From a checkpoint of a small segmentation model.
Training: muon at rate 0.002, 9400 steps, batches of 256, held-out accuracy 91%.
Data: trained on coloured fractals of 300 iterated function systems on busy backdrops, 195000 training examples, 12.3 epochs.
Rows from block 9 of a small segmentation model, named by matrix and row number. Rows with one number belong to one neuron. Each number is 128 + 32 x the weight over its row's rms, rounded and kept within 0 to 255. All counts start at 0. Numbers have three digits each.
After each neuron's rows are labels from the 100 images, of 14848, where the neuron reaches its largest size: "responds to" is what is common among them; "colour at peak" is the nearest of a few named colours to the mean colour under the peak. Only what is clearly more common there than usual is listed. The data: coloured fractals of 300 iterated function systems on busy backdrops.
# gate: MLP gate (model.blocks.9.mlp.gate.weight, 768x256), inputs 0-85
# fc1: MLP up (model.blocks.9.mlp.fc1.weight, 768x256), inputs 0-85
# fc2: MLP down (model.blocks.9.mlp.fc2.weight, 256x768, transposed), outputs 0-85

gate.493:139137146167163130100102119100111119091150089155103139114165167082135100131070137134115116133095136184109107105149084133170092173129141144133068164100091178113091087130100094081147135142161072108078173083109076117163133146090107129132165143093144134170092069
fc1.493:078110170093096168108089171153101102132142120114098177075179177165120119095106133154126147109115135194088123080134099112127064191162118149078091134078064122160047112150111100154128152172095118144098135142147112130190074182218173103084051195089154076146075123
fc2.493:146099099063137210135066074133119123177088131144139128080166146124118181093100097141153160121123138189069114166132092107180084134128112115029138121089088121111060125147132177135126107156105127085151133107132113085148137184118162115071059168149149167105108114
responds to: red
colour at peak: grey

gate.617:113077134156152152111122080167077118108122117110147123198130155095079103147123136113076099137131129090182104080187133154171092102136146069082161130134148144137112076073100138135109156196055167027106107143137165128125144139084089134090085108111178143126090160
fc1.617:126109120129175117130152110105043126116136141083118135184127159098083137131146101140126162125154136073175154046124110135117084105135130064118140128091145134120107140076129079162066099186055120076102099088174127130127111137073064175109133103124149126145108187
fc2.617:117117138135166105131132153153094119164112144170058090089123110076136073121124151078147112110193129065143120078127122146092077133080120100115139108176152103125174125064137115150089104144048174213116141125139113091166146167123120086104080120155125141137105179
responds to: yellow; pink; white
colour at peak: brown

gate.190:145109175083163091131124088130094131173075128165106108085116127180098160137126120070090158145131114135145123126133119099074168139105151076128175166187096126106107127143082128090140102118115088159096187101104118121105164072135158065136146137077148174123126140
fc1.190:071079074099131179113138130151190102144147130144168103096093075140126156106135157137016118114218138092103125115142075092155180169123113106196085180088082126174119161172108118125159189122106122102144102151150147190044085098092162153120095177106100097176149084
fc2.190:070122141130214100117069138085154122153113207144144121160125127103155227164126042147117114219098114134189109108156072167068150143117113111154147142096132174152131156154088148120116145119138118121110197072080114114084106100089107132089107132115124096164149152
responds to: grey
colour at peak: brown

gate.74:110133135106132152168141119190137110177155087060205146095105130142140166049142123102138135112099097121212071163149152138174051136136094149160095127054107160113103088080116101109143113096115163138139137112095162153115104115167142161084138149098151083137173075
fc1.74:236132109165142096152089119097049159156128172094111046123115183181104140111156133125093155114097148122150098174127118144148180173176164123153147101154131082172218174133154105150113097149079121144146146150097162130114145072109114144161110091131108144144133163
fc2.74:105120113149093195128145103145131143133102116100112098206126136160173106133153149137137143123106138095123118163136161094142117135076133110209151126150134140162159181166177121188123169153132070105127178155104094139163080117138091119130124078139139150161158159
responds to: red
colour at peak: pink

gate.262:044115136125136100111159084159151141174050126115104147183134143176073131105142099107095108043129116081185081183175103146146095181110170077147137120094163123180122106158164131129101152106146117066129124088096143138137104120088127130148130144059151149129094121
fc1.262:110118148163153082098109083145212102164079148184100162160119165140110063136145120113133145151102156106115095130090115050112137151099132128182131161131176115136224127170155127179134135076155156165125105117158089152197129135051099099158146150071153085097074099
fc2.262:167128076156153113152108094147157161149128102139144173139075186122120162127125047109120103139125125127138130195128100104098089112150140066127118100100154136136194132157101140153090180176150109148128137184158151195169093160115121144084113146079100161156085098
responds to: yellow
colour at peak: brown

gate.320:108177155134141122117169094139136118162136098115166158124103194082096153180173149138113119154199183137143096135152164140067133082111076131180171155125123105137132100118075132088134148093083124074122148101134106136131145115178172161134111141153126103096132147
fc1.320:067160120134144088148130169136132176170069119114075117116120145095096106121088095067129189086101022108076114165111076130149112115128047154143136115087069173114126121129136117154193137102155171098188118182094106095136101159112127139068115191149149134169135106
fc2.320:114094126125115122091167140111093135145148088090108126128144093127138176101143104177128145123165056134105163103112125108191076075119109133191111116219052119162194122137112174149168096174122133098136101115093165120091131167092143107044134165138109131127130088
responds to: white; yellow
colour at peak: brown

gate.97:105093153130094133147168096167154087119128130150111199077111129150087164140090086094076136098123159139155127090154100105119140066191110152103130091173132125165116110161154085146138088190126138096076086205066115139064165138108099127178144117123107141122131114
fc1.97:103091095194127083151149111096118075171138160148078139116100132194139175125140081104063104121143117092092061123152139128140161134114130200154104124155154124172086145080149104153136164201120147135087082210093129142129092159175130120161158125068146160197140154
fc2.97:164165111106123113133082148137076168092165069100153083120148140092138076079091149145174178132111124118160135114069168134106100133102121106156181162116088133038164144137129126109123129073186151117147153087214135131171189091079099110115126174150117129109105139
responds to: grey
colour at peak: brown

gate.202:100149121162122176112119105123130078167153124137133140149152144137096135147108135164167112132143169140090159080115145076125036144086139146188185163146116110100136132077134134181117093149088112121125188151109122149140104069149156152179119068158185115141115150
fc1.202:078109109115068114124154133161140126119100129092105125095178136142128119181142114121096136091105092099149100193125107140080185111149099109150109136142132158120103038126178103152147183146120178143183114145140120105190132121115120104125083182115066168082065085
fc2.202:116060167052115166137133120093119138142112111135117121180073130149104125145130103126150096105112116111150144100143099212132166142173108167038097173061119196150139130081129085132084156081091122138131143194102157124165097096103089113128160157112114187135164145
responds to: teal; green
colour at peak: grey

gate.754:132116126178146091122120094107157136139146115081144111156128124133177133110137162122190109127153146124129183148158130078112027120075109113174199116130131157157125192066114139161153148179146169140108142099157100099068110149144162141131156084202137107112103116
fc1.754:120129163150148137155055088087097174106090121129109115110122089105087087159076145102112136097136126156171086147135115148119190100152065109114141096119176139133155124136067097041133169167143089070176105194105189091149155142053140124093122133110150185119098118
fc2.754:042104107095094129128141131107116109112123135157110156178150141148172127080102157099121040111193140153162120100135130131116210144128143104070160100123153119142141110115142124106119155120097123070164103201148126092134145138119144138104092123147109128134126132
responds to: blue
colour at peak: grey

gate.282:134080083095142145108067143084175097121102066184127106094132138152103139170123101105157149100142109097114109171061120170150059179050168104139181149104090175148090162120157129136115103111117123134129128092122132110138127115102098153107088142108153171136097107
fc1.282:205141122103087110110096151177202123056146149085104091099115113078130132106086115121125153196190089158103132114101144121109150143115150097139122102131117119191162149094118195098080124138109140164075181191127183086124092087152099086155120155150115192198107118
fc2.282:145063122135061122095139119155222104084190138113114108066046156154129104105121063129093096145136121140101188107101145160143172180150082111108149091130136113135171137127218175086110134093135112140065132176153141127116120114136091126155165127129107149150134102
responds to: pink; white
colour at peak: brown

gate.210:103156152155131087133115084105165136105144156129161090082122144093109118080173125083134129148096095200144119121166040119140107138124115106125122139098137141146065097136123164104113152078075151111098154101090122144147142136104139108086113134145154093148051161
fc1.210:046188156153127119104106096131165129134143143165133128107178159082118118061160090102153090130087142137144109112140037108099109120115092080166135163131128142138114165104146126067157179117045165145064131114094125125179150188110156113073127149099142128155072184
fc2.210:101181125143145089153132134157122136196121121122088138102179125102091159034104105142148161149086142159184097180076119103100080124122118125098088149137121122139105138118120118107100052129101150157095148115123113111169169164114181137174096151090148151157095165
responds to: orange
colour at peak: brown; black

gate.533:152142145154175147096192165208168179152146098115084118088142114101102067163111148145199184129172115093115099142095136045110095107157192083120101047094088103101103141105134162138089113112162170149135105047165137161150147139099158127131104146152149131123139111
fc1.533:148107130093123102100137102116117108098160094115098090100156131075032111105138131162137094186130106154082105089144156081106151144200109134171150114153067152109088111128123161127100151170162142092121147150182055178137087112150100104090164128107100131133192172
fc2.533:127079125073173094131152156170122155159123169181102137137122053110132123147106134170138133156067115152156110096202111148119116130184115174105086121192086151141091104184151169145123196147118160150090109116159136115145149163110138101114129119136091112154090137
responds to: black
colour at peak: grey

gate.295:129118155188086157129157178185085116180114057149098127118092123202154179129206103145185196192106153112123185139167111107130120119089114129138079147151094125150091136100152115139130141109147096160172162146173085206140112167105128119103162130186129160100121102
fc1.295:110145099187098170137140161155095122161137067167071119162107114228145161141153107130154218214144140105100160154176138139107162149117121103120094113145156150129113123106155122129133174099149057137188128143166047150178132133109133117114177128173167164107142080
fc2.295:116090119158149143089121168108135126078121144144194136132118116163098124145182102092113097105157126204157165116163170138212140150093124117100149133162105150111175108108058170173093130171119063079123183129177150162087113125134130067155185189146158131167163106
responds to: yellow
colour at peak: brown

gate.167:139171137133121117166096117091107166185196121144100173119083135118201102099083145147075136118154179110123104132144128088110108172114177135147089148134123158195116143115111123123136082114174125152177134143194126123119098117110115134147119064147165132106092154
fc1.167:124074107108096073121142175158152119117167099115106066155147114066073105142149142117114146099082082177132044045112131100173173141150110090090124122134163121171082124156113098124121140120137175107099139118125124172120111158174157160082149146166088161195183137
fc2.167:146055156059141154143087146127134162149092122138138159142131075080108117150144092112131103091079159139112134118111097161150166175201115098053126188138131111111109156138138155167138136090144168184112154171106134152166123092218105118060181155159151161141097106
responds to: black
colour at peak: grey

gate.308:144099151103157125146095124162130117185094140150146088100167137161142160117181175180154156116184089084133192089135100141123147135128141144111166126144179150091105073102132116144182082135119163151130130101086092146098100064110181143082106148175130094073138125
fc1.308:154105171126095118086139087153081131163122119098146113166105137115180127184164104170064156128070096148145115098116063102120154155181136132104112148094142236099094083173126114122127123144177111144167204108094131091137098065168161154130149152062120115102114097
fc2.308:136128143134116090117182140139113134155139127131105155154087174159131146135148150146072153160070160063100074165096145123152136138194160088150104144139167139110134117077161147138134143143118130133161163141095122078073111110085116124156172164093102127154115110
responds to: blue
colour at peak: grey

gate.749:131188110063096094096084120118174117135085175141051112118070166124133128138154199087076131122119101143184089148162070102103112176135075113135158096107142166144069123124128154135077141157104142181128156206138130055092181126157148098130160120133098134184143097
fc1.749:150104110065140115115105132168079110079063135182139172142078178159122162179077158132083101085155146082069147138143150136095114135102128199110153094142123124189148078144123123152096222186117120136077157173112148086114102120110189114130151186131109124157135093
fc2.749:126098100141188132100195106130182145178197134088120156148113129127148086099157083072147155158092111135149119116123107137077163152163145127113179144128143096129064099106136133115155121131105079102131115114156158133127103105109089095140095123102121136068156099
responds to: grey
colour at peak: brown

gate.17:183093135187119177124077149134126133145172118104131145091159169165106158116126086130152158128106081213143098109126144172109153115143155102078174106176158115129120126096113147090113097108168063088109131121091122106056155142119076074093129147191166114130110122
fc1.17:068148153116191146147146131147133132123118095085138168128114033091127100122188205074105113189125082153095115173134101133154141154178072179145137153124160097108119139142082158207127142135141113064115166133118138134198124115100163143100042183059067137147160062
fc2.17:132158159168105171127095136084131178059132127109161124173143144162117154134112138121115143091156175107150132173103124121145153125183083111149182140096135076130070094135106074096099107159125146133165090133130122120092194125109125106210105194130099089086145180
responds to: white; grey
colour at peak: brown

gate.503:085142078118116176097119159167099187183122091116094112083156160170133166006122094145103127140179145148059100112162099147104150158099063062156131120123110132066161080132131133135086138126229121155166123125133167174141088096114071153053190161156106111104111161
fc1.503:058154072150128138112151149155132152161152105189153053127147163197116179083175106093096136112116114144120073051164150143152123167129105104136128114082141127129120091062128114105133126157212128118159103150126210135136114104134119174106168148135087123127165127
fc2.503:170122110136100115093160075200168105113170108144123135114157142106111135146179156130154133176134112156183090043124069130100145148119092152126106133097177135136116103097142095113140122186167107120197118168128126135141095062146060099076142143168106114138164113
responds to: pink
colour at peak: brown

gate.213:093125147120149087188123200158173111158099156133128090144154078111131107155172117121092122100142171072151147103106164142109132132102156108162169214069154165082138100168091128146099132168160122149096101100119090187133182140162090111079105121119139102107142145
fc1.213:083175163142085133156130124143130071175139128143137202143135130115161130175180101151090110179092103132103096076126173155107092151127098191183114139132129095137169154138135169103135090153137077111126097087066164154123134145104118093144089125102102148087075106
fc2.213:133128137139126127138176146109107130143086152115107145110117105122146107183172064160085139157084122116084060170110156182102123107105149140152145147112113113114157076136089133117101141166131129124130098155098141163120131154168141110119051100115095050162059081
responds to: blue
colour at peak: grey

gate.578:177142085131117148109118169108165118175123204147119123142137124143137081086125151127122119171102159128170170102106107061172129117115111173142083124162094117108112135104099116110143099192104054138130151172074187184196170161139111151146111172107128169139076125
fc1.578:106136134090159107087051133158077106101126116081109160117144114120139134152138166097098186084182135122087091121132125120175145145142159169075163119155113150094125135161121163128124143146109082149104119188130150182114131172131127118120104086073163185130122074
fc2.578:152091152156128204104153153093182107144089127167110141108097128130122117131131111192160111152103148144185146086177081185138120108143109149157101171109069119124170158081074132187096069135105079038087125123171131160175146146126122139162142135151104113129071132
responds to: pink
colour at peak: black

gate.155:139107108163129105147128135135119129121177165157137130121140116148162147148153100154191207105164166115148209090152177116104149095104066170125069135127128163085175091156128104133113141162101157143101166170160107105110160115092150182128150094100107132145144146
fc1.155:151120096056122187166117102093116138183119084123096126139103095096152079142139165147156080143110131095168125182097125096084117108115124149130182109194141188131137125105115159133110098136178157142154132135113152071070114142117078121172103142201149106095074105
fc2.155:162145118129166129115102114114126105105069140141190124154141111154146130114162143136123153086158090114148147084177101167176127139112150073088151177124131152107167127201122097085135143130120127173109139097113084099101111130137146120142129141102156185151101124
responds to: sparse; grey
colour at peak: black

gate.4:086100065102156129132135175144112118096145174158162156118123107132122153111100141134081229111061097072103121082138091110170178113115139159178120070065162200117098145128152105103180138201190150126125133130083180164143104104172166117131122109124129131131156176
fc1.4:171100162100117151121136102143141143109135116068121157112123185142137061101112146135146076104104182139119081157145139175098085100164096074072089136152106077116135113130095159101135170075003138167178150141214141084145115121153142166129109159114116115143106113
fc2.4:170083089111119157128110131141165107128180096098144131190126168113138105160114102061133128115188085075098092179191111145115091152138105099154153132117147147118191150152112114146109164108104132109146111161173094104145155123170143139111148136139112115175100144
responds to: white
colour at peak: black

gate.41:162154118166144139150161138133129150119131131143123135150148116142126108148124129119126210127151120087151166164112098146128105108127138147105188128166139150168146148133173158150136083100086151130107204104151173139124088144105125133129194098150164084199151077
fc1.41:180163016120073144117133135136116114128146118153110184140165132121106150137090116141160095092148154098075165127106086164083142160105136150082168156135099150170140154102157111105096096190117081142137139144135176109105133088153134095113200109149135114175136104
fc2.41:084102105112175127118078140058160137148122087123144139119105132106166142169159063169101137128118077129142147128138125152202114177084155098134093197074097153138107145068126173148117101159146169129150120140134098149105149091127116163160063172104154125118186083
responds to: grey; sparse
colour at peak: brown

gate.117:112150103145179190093074157120081107108150129130181115165118132107114116183112157162139121152147160119092177075079106127073174132161098084119071106127083121116170096116103082165082122124128171094129095140127121128129148053094160136112134083103135121135132126
fc1.117:197187138138158119156142158101131117090149148128115103173114092107092148145124146067077124119118167148152187141120109115144206104119140108130052136113110093181118146164131089099104153159117149068154152184152136114172087096187138121090130074132047106123088156
fc2.117:105118113204110090172156149158176183182160123097062135104050118115133103086140112098126134138131177164131146137147083147135080129140126154204213176147117108206105127143086133143113160134120129161156137102179110152125166140169115095109119178087110117133143133
responds to: sparse; grey
colour at peak: brown

gate.42:129154151136161130124110158080122149138149095149144187089106111153116093128137180107099204101091109135143150109151042052112156095191151121181106136103091158116124111192130157160114152114157143149138108088112128105112087194109147073122120148103155180154132155
fc1.42:138101124100162127143134160112125116152110169183133072194141118145124154142122117103109143112084125099098113218139199154097183102119097145082136145202106073086139149148171111094198214094131169146052114157159130119166200145129142141158123171175150119124136091
fc2.42:122067081142163115094132136191141128172121142118101057138107163189122144139102091137108124118097147093138120181172185173151102062144149130167193181165126081114126111137138100059138137070137122092075159146142113152130129163110146173125090077147153070155156099
responds to: orange; yellow
colour at peak: brown

gate.421:096114145114156122138180083122118137102164167172143102100094144133132089163117140222155191117073173126133071202160097132117135168098152107125118128187134099114124126130098169116228125113144123145118135169102130096124118165117169172101116171146166127109106128
fc1.421:163114109106165129123097155156136146145122095077176188103075107116153161117131130158125117132141058120106092082142074146103127152192160050048169122136156180110132134085114173155103148176161124141077113099088142116139132138140170144124170145109105104103153162
fc2.421:131182128139066148102091178111158135157186120161118103149118159121168094118154138166131186127134170102143101060173093212115178155193117162063111144132085155181188143122058173097090111103162077123132157172130129132144141131113152083108230123182167156134090190
responds to: white; pink
colour at peak: brown

gate.96:156166123118106124112137125080163115102071135143151203126110113184124136115142110128120168148108118125121117128164139132115162089122115144121162095143092112106091048154125222144144138125125100114130149112201125132112134127148104146164112148145113148131093133
fc1.96:159138137172113111144190100133102144091115128170200143109113129107123085120114078099150142140119119123131179165103088182095097136172109148079160157101131178110099108140137185105058126060139140102112125120158145143123150176089080130118137194098077133140141163
fc2.96:143125104113119158096083105162107142167167121123088108136181183130077081153131143199145163142129166115111148163105083105148121130128096105110105172116099173154132106124113132149166068101174143165079118110127129106170148169083136139166114121118094105088134118
responds to: red
colour at peak: grey

gate.399:149106153140147078137182118152112178184152166106146135173128136106190164107154184187119068185092131157101152091137109075131142216175115098064096145109136095156156065087136099138174154154136114109130152154165116117098079135143092121130103174135138093122122121
fc1.399:149086127106151163113132111143088078112142124101100111136141090051181093087139090154119147169085112031083145124131110118103116194153127093095084108127118155169127104113100088119155073123143084060177120098100136111165098094121131136155097108111156125049133090
fc2.399:133126156138163113126129103051122157152120098152061111155093102113095139133161137113190088139103142140139125151117089067136115172102092134076128104137202098123129126125151120113091171131135089152108140100173128113146117146149135232133087143165107121119119102
responds to: blue
colour at peak: grey

gate.739:104120134134094115125178098126127127097093125135186071144119175102054136156143142131101129188140182173099145090152113098116090155119132110109099164156170146156104170101119149092128118124102124102091119131132131137113138203158141115135070122119169111064121155
fc1.739:115144119133117099145149060107068191110119111157141171149133159108134107206093127104075109086115095179113089130134097092107099161145132128197195161115098119103143149114053115119154097136188110158095138080150158121122120160128159152091118116135077110154121123
fc2.739:153151100155111118164121151115061072099170130134126096131150159088140177127093080133126152167152220091112106151072125089089141061103156118053099158163139119146155151129067080069105127138158122173136153123085179131099119125163084172109124116119138118147178098
responds to: pink
colour at peak: brown

gate.436:182178148132113097115141167079080143118105200158105118107120159126047148087119155106078062135122104149178132111130101149166171129140133173116097128104156138137108183185107172189111134117152135109159112084105121142115090134146178117108167145109129153093165157
fc1.436:125094136130102152116073092158182084153150076135111120113168117082167169152136138180224136134121158119077111110124124087117118136125111145161134109132092128132146098114136110122113130106108136116052142101142125117102152080079088115180106184182116133168080110
fc2.436:093094100126118113152112121089140073118122110084166081173178150099108192127107127109134150144210084122144123098172112104138182103182117149059185117141132144123078120154142130110173182122126138143148171176166128099089135145175090153137103093117144125189114120
responds to: yellow
colour at peak: brown

gate.147:129121169082131112133149107122130107140095089087145123171123124136082113156150104178042106144134124175149144129125187180102126092178102162114124088146125100103166109160140132104094099170135084131073147099087130148111115100075140161170161147096167176149147097
fc1.147:129126164168112109080109086157123135147100170119152112085109165102167127096086057081141152070131084119147135130157085129156112121136128177101089158122164156141155198142192097087162135113134150073100150195121121100110184172152156091108108130134125097124141137
fc2.147:115170087120143123122109151150159137172109108109170079133096129170116139158124111102104143104091177157101176104150184152126063099170194202173112109115085134165132108158099070114135197142137128080093151157086128167106098121149134123142068165130090133135176115
responds to: white
colour at peak: brown

gate.64:116117083156226116133090087092187095110135106134114137171153114114110055137145089205158149108135150134111095127164098065166114120079143082166088185153127106188078141111178133166170114108150060123115116131144168160072112084094157104128162172170080134093104086
fc1.64:182112118117049136161092109087095156156138094148156138156092113110096098162111174166153123104109181100105115188115142095078161152138132117138157079138121107074078151131099123139105120155065161139073112158091144123137062152148117159191092127160134173127083138
fc2.64:124135179083102156204161121156063138116181145085112151092133091167142157095082184024101096139120063083140133121115167192094121116153100155113138193174126144131174068145136080127127123108142185085112043124118090142155154159160167182138124105092157099163140146
responds to: pink
colour at peak: brown

gate.204:125114080086112099127145141101075138193195154093161140107091138099114083149124175095112168194120218207133084095071076069080126136096113065085115107157131112120106165199112147123114128110093157159171091122138074164149076148129105114164159085160129092150122136
fc1.204:145172092134095149098119114160147108108141163093158175184160196126145144107114090177126068128148113110122121126196164161162124110144129129151144145118127135148198181097097124178125149102174116145130108122043174115118158152141147179147180105068158137114145097
fc2.204:115194129171106127124084182144118127210127128099129150193179171052146102151114111135130190150169146131152128076141146164123076123066119122158147124114146122164178122102102174093056131125166115141125091073138134119168173130137149149117095135111129226168110122
responds to: white; grey
colour at peak: brown

gate.91:126089153096152093176167041142082092165122121137183085128169094154127140116111149080006113121124155063142180114180029122104066137146118086117118147105114112144077113142118111155109082189134113109146135158074126146134163136119096143104157132152142150121165127
fc1.91:108065138105141134126157157153160122113131132119150166075150168115161126166103113173246107140112115167179141150139169124107094089102177131172121108082111123135166116122168073069133143056084145127135166164073124122115132113082072075111185128108120130146059080
fc2.91:082150151062125108147145105115152066134113146120121161056116117177144119148135149169136144141122153196110132121112140115132177078141182203149184090137087066120179094091139125140148173170118124080109149185152117148093117129121073107116081106149185089151142115
responds to: yellow
colour at peak: brown

gate.760:086101163100158098109148129129085069117100155141069078145125187113150113161145082127121120161093067109105160120124154076147058167114117154090136138143109156150155100079142146140135168136138149170152143103101103150146138121154143154175141123160133107107166149
fc1.760:109136106134192153156145148081154122110125100070093151117113141111065092134127138199097118156130128188100079115139091112194087166103110131188114195144131108124102088152174117151113155111089179156121144106106132195119088104105135112140111084123218081192154121
fc2.760:145190148135146155181087135152148154097101170129161049136098093138140130136134160171129154151112109124142127079089164131139142070101101143255091161088105165118148115148124104118144149073127155120153174127163140117138150123169172175182129054167153057122147111
responds to: red
colour at peak: grey

gate.60:177112147132112135124188145151114112087185075073166166089088133132163101173163099127094133169211147122148186125141148151080114098124140158131092138196074151146199134156105122096092137111142153122112152162141171061170115080094071121082148089129067123116125152
fc1.60:154141097167159108130073108126176124183094161142101121187099115101068182090114175137092100025113128155089066161116145129157128170082142123142135133099185146091098105129145148144167112127121154119148124092140104146082081118171152144177107146098225112165110085
fc2.60:142147174141145123075095120115099109050146121076184164125148098114157104123096105176119146173185077062133177119138144109113085105123172120049138122143108181137178120111135072045161172093185136100145067121119111066176138171080106095125173160103125181141139132
responds to: grey; sparse
colour at peak: brown

gate.340:138133151132064112148189102132144190165147148131138113154096113124081147170119124120147163104093192140126067044090085097116145127164166143185107128089140077141072143152145065181097072139137146109089076095125082138125134146173114096141129115175194119086067121
fc1.340:157089110157170100102188081160108124157102121137151158149130126161149137105153131114128157130130152127144128159146106067129187160111088104145099094094124190177123090140189074140153153139143219152138106158163116136155098149132122135115113144111110139097124120
fc2.340:113114101140142072107080144147165164153166094145133126107163116102093155099137091125128123140153140156093134143129060147159148160147035127068124115120080107090131142077188194157118151081188151129120136138162113197124128128101179121146150143057147131091031138
responds to: pink; white
colour at peak: brown

gate.100:140111129165099075080168158119115120154122112133134066149166149155184156129126178181096082161153099093142127175154151103129128095080127160186156151105127162092140161112165178135152089188123141098150073102127163202091135098145165150157107089155098143135139131
fc1.100:075139112041164114142158149072108132138169106093140108103129162126050108155176149086139171101070149157085100133106093161130138096140109083144122085105161134124089136147142123085090105153146125108147141152077118153146153158109107120091135076174172130101083161
fc2.100:165131110127110189129135148127132073125145122140171124096074090141147119168143120153110155125121128180113119116163122140169132115143103145097152115141152170132163154146161141080131075156184133091116136092111122113087138134131127128088154129125084135164128130
responds to: black
colour at peak: grey

gate.139:131143072167166085137151100179173131090098110110095097100104087080076092118078190120113151182107142153148101129164122106111086115163124140181123139146133084029148096113137174126182074134097171124142106079123140135102164100090157126190084114159120161160132152
fc1.139:076154106168153079132174086169127101125100166098113130084110144074131130113131156147117167094172112180050090132104159099085092133171102109158108140131136107154079104112091094086130076113156143123120122083066080167101128103177080144118161091112169149073091177
fc2.139:137114070147109117105131141146095150125101115151129123135133079076170141125086135117110128185095164124133119109141192122140132130147119119187152144135163127103136169150144137075169157150163091113182133078097094110106085097103133118170095098167119159096113114
responds to: blue; black
colour at peak: grey